config.toml
model = "self-supervised image encoder"
dataset = "patchworks of several textures"
mlp_ratio = 4
inner_norm = false
depths = [2, 4, 2]
projector_out = 128
epochs = 96.0
lr_schedule = "wsd_sqrt"
warmup_steps = 400
Rows from block 5 of a small self-supervised image encoder, named by matrix and row number. Rows with one number belong to one neuron. Each number is 128 + 32 x the weight over its row's rms, rounded and kept within 0 to 255. All counts start at 0. Numbers have three digits each.
After each neuron's rows are labels from the 100 images, of 14848, where the neuron reaches its highest value: "strongest on" is what is common among them. Only what is clearly more common there than usual is listed. The data: patchworks of several textures.
# fc1: MLP up (model.blocks.5.mlp.fc1.weight, 512x128), inputs 0-127
# fc2: MLP down (model.blocks.5.mlp.fc2.weight, 128x512, transposed), outputs 0-127

fc1.81:146150132165135146166088138117160124130150109101115123120081098115092126131129149140118097135092106151122177193193117127128109152130113153144104115243150072181126087146181164134073078096164103144135147121097109095170122159169186096136136141177124082136098080181130154134096141115202158084120088136116118087106108087129145118121153085126113152176183113183081071180159114174121115166155
fc2.81:105141128152061130166185133137108146122149137163165115170180121134118120109176110186179067092127150102108140136122159067124115152132131093172139112098161181114164151135100117156196159158084154070132181173142131164101090192087103104132193131093125136100151125140168175117120127096099129125103153061089122093144117154175149093138110075104163169060097123065141145091101133167140086108089
strongest on: white; rays; spiral

fc1.271:143185106080109120127135146107136187130197175137115169151078158173176095074128136092219098087101074109109147143100150108087174104071131132132183071129111183092119124158148074126119131130156080191215140089122083121130108085118163126158118093154135144123125135132076128126103131056189125107151131075115094153133118122166140154146147138173160099107173128153111135129100121142127086142132
fc2.271:123093140147138107126143149110113067126101102143148131134179120105070174114130146102036177131138188168171143135158079139208089135147131103150094155151123113149183170122127148142120079139091178120060052166154150117122133228141121116158146198084125153175092142125174129109126113192081087156086118096135128129099164129094153078149125142129134153166133159155159135134128153115170152120134
strongest on: white; blue

fc1.99:131156140120152093164183126113087173101120139125160116155090081151146164103134189114132104116137043134138082176200205159170045120167056117133144116102093126076108137091105111151142130117120082125072124071119162126115098115148138141139127105168124159133161129142140081169099153143086117079145168130154120130124088156163080085126115106136127125192117142106140159089183076094100074112178
fc2.99:065060101126051118078134123112162177159093040155100126139132127091156122134167119145164121115092162166118122078119119099150154133104167110103126164102067148116136117165137145079167161117144174168203121180178112134162105091125141147119154137114100138049129073125043164121116119115138128130129102112189112114157146120074117146164138120110157199182132114139115147155102135137120124198107
strongest on: patches: five; rays

fc1.494:137182130067120103089100095116148127134030095161079184089086122111111103093094162159127131171113066111166104110093146142138110137147123185156147164113132159160128121087115138082113137101127107190078131145129177066116161155141227181184111146114153136113097159121162119142154146110102128159125101098125115166102101147140176180177176097066121138156094116166111107130088134125106174164143
fc2.494:107106148155144164127090129108148159086172152125215080190138154146124159154127086120079197157128136090111116192126108130093155087173121144159155121092151163116087167152100127081162126157140116098179144106111090162100090104155101112101067131139102092134184160163111138118147054188135135109093154119094178143197143134134104117158092156128177129132147194062132113084161110127156145075124
strongest on: black

fc1.264:176147107133133146098164061127134087099126141132162174109092147144124127157128113130115182104145131142126103191088109134156156082139077148112164113104163113122119118130144147087146099109134088180140126143165176154154144087070208108147079143160148121106173140157117133111052209146147093098094070108162119125131142138145146098185175090159184093178138150182118155047180110089108105157159
fc2.264:119079110120148136195075145128134185163138150186072134098155107145102140073097112095183090147147100072156133111170157083111156142174157124143152125115094082158100103137117134160105135056105177129044186149163075107109104092160108131112112108095125176134128129082136149160150064101141173157161137145111125141179100119123188129054182094101103128096090115133150123140101148119093151181148
strongest on: white; rays

fc1.88:162174180090144155159146155126165154110166165105182164129106074076156119128184189102151123078147118117124175117173108133059165095125108129148184134114108126165177085096092131102156087141131082117080107119114081091122134150110094172140120116108108125111082194120156094118161110125068110133126164195108090175124128163121106169106117163166099083128132156119161065170095184084086137160122
fc2.88:083108096093137103145114139226135113132060148108121104110156114158108170104068080157160164108155118119127148114091149134176099121150145118096121147132111154132057170169154149132132165106104123107134138128195187116186085147127117122113133115153100158119133096098075161138129146109140176105115083047198144079129114183160068129100151086110133148148108150120113192052161128132171076148138
strongest on: patches: five; cloudy

fc1.328:121069199141090136138185127154058097107182062112088129181121161157128204106140135184117107131076124129132068138111142148133153144137087133149073085074132167143151152097085164175163149143183123157118126130185163171106172141113132138108195172134099146082144167100141151124113163128100118181101110157104145151131140124139166121148085201143086090123076145097129111095120121099163137118089
fc2.328:113090140148125108148125110165190159138172114157202082086157142200101140096120153135133192112165114106118092057101147135140122115134119095117119146148195192123139163164081105142129101137087165112130110131135092119118084104131082060122163130111113158208141105126138088131161130096084116111125134105155151123136141125121092122191171181088092136131066118054092148046107109105111100182147
strongest on: black; cloudy

fc1.192:143122109118100109131138128114117121160083101150199174103202147154148120202104106165149197080149120155163119128105132202163116154119103117107153069085130116111065130138127180114137134096131166082146159152166178105122135120121150098134166155120085122163127154153102157114158127127114169129095137079099179087124104197088142209178186162148157160188168135145077106142169119098162126116100
fc2.192:156101127118124143162107163078179123162138132136038139105175082105123111110169065052170105164117154167128150115130142091111131112080144124074119126133114161137128103197126212171121123156169134157122131118113126153212137115134100112101146167091100151094070175086150079171129130073103128066123180164175149104086112131129101123101145098095118098140162144081143129118079094122169164156124
strongest on: white; patches: five

fc1.42:144155105097058119106121138073139221110096111190158098176173046142182136098152144172127128147124100125123123164210127138136123088118071191130089130089091152186112101127136124097065154160150104138161149096129116092153146104065108126097113089114084125093117140091099134161170115134114164106074124108124114185105121129152121100156089062109107146170138122109112073132127161149126162093103
fc2.42:147165181163187153139154057134077066125148161105140113065158186126106153156175145128135149124123155174160083123144075170126121144169178107103164140172133102118142117177136152118090157087086166131141125158126143140123140118087142131083096174181118140193135105132137091100103097114097168100147183162172147031093136075095136132089088127096055107117093086109115116097111121124136146100135
strongest on: white; green; patches: five

fc1.375:137054084122084132099078147099157180118135127051146126142099153159163198143173126100098112130168087131093126112162177125077087131136153119130161111108123133139122122154087204105139090166125149144213144057117130099148146155125141139161136119148057146125136172111082094108164081116127114115078164186158066113160145169131146073108088117151184125142088086126136067152122134107154145135106
fc2.375:148155176106123145133180136186131119156099108121123102131104177127128096157111127120150170149113093184089112159093096161147138105073141148102100110189147121120190120105102068172045088160154117123111084135149145208154076080135111065060093157118192119142086125123152065136105153128144168147156154140097098109145123155083162150149129154121122087140183144091105180118128135159092095075086
strongest on: white; mosaic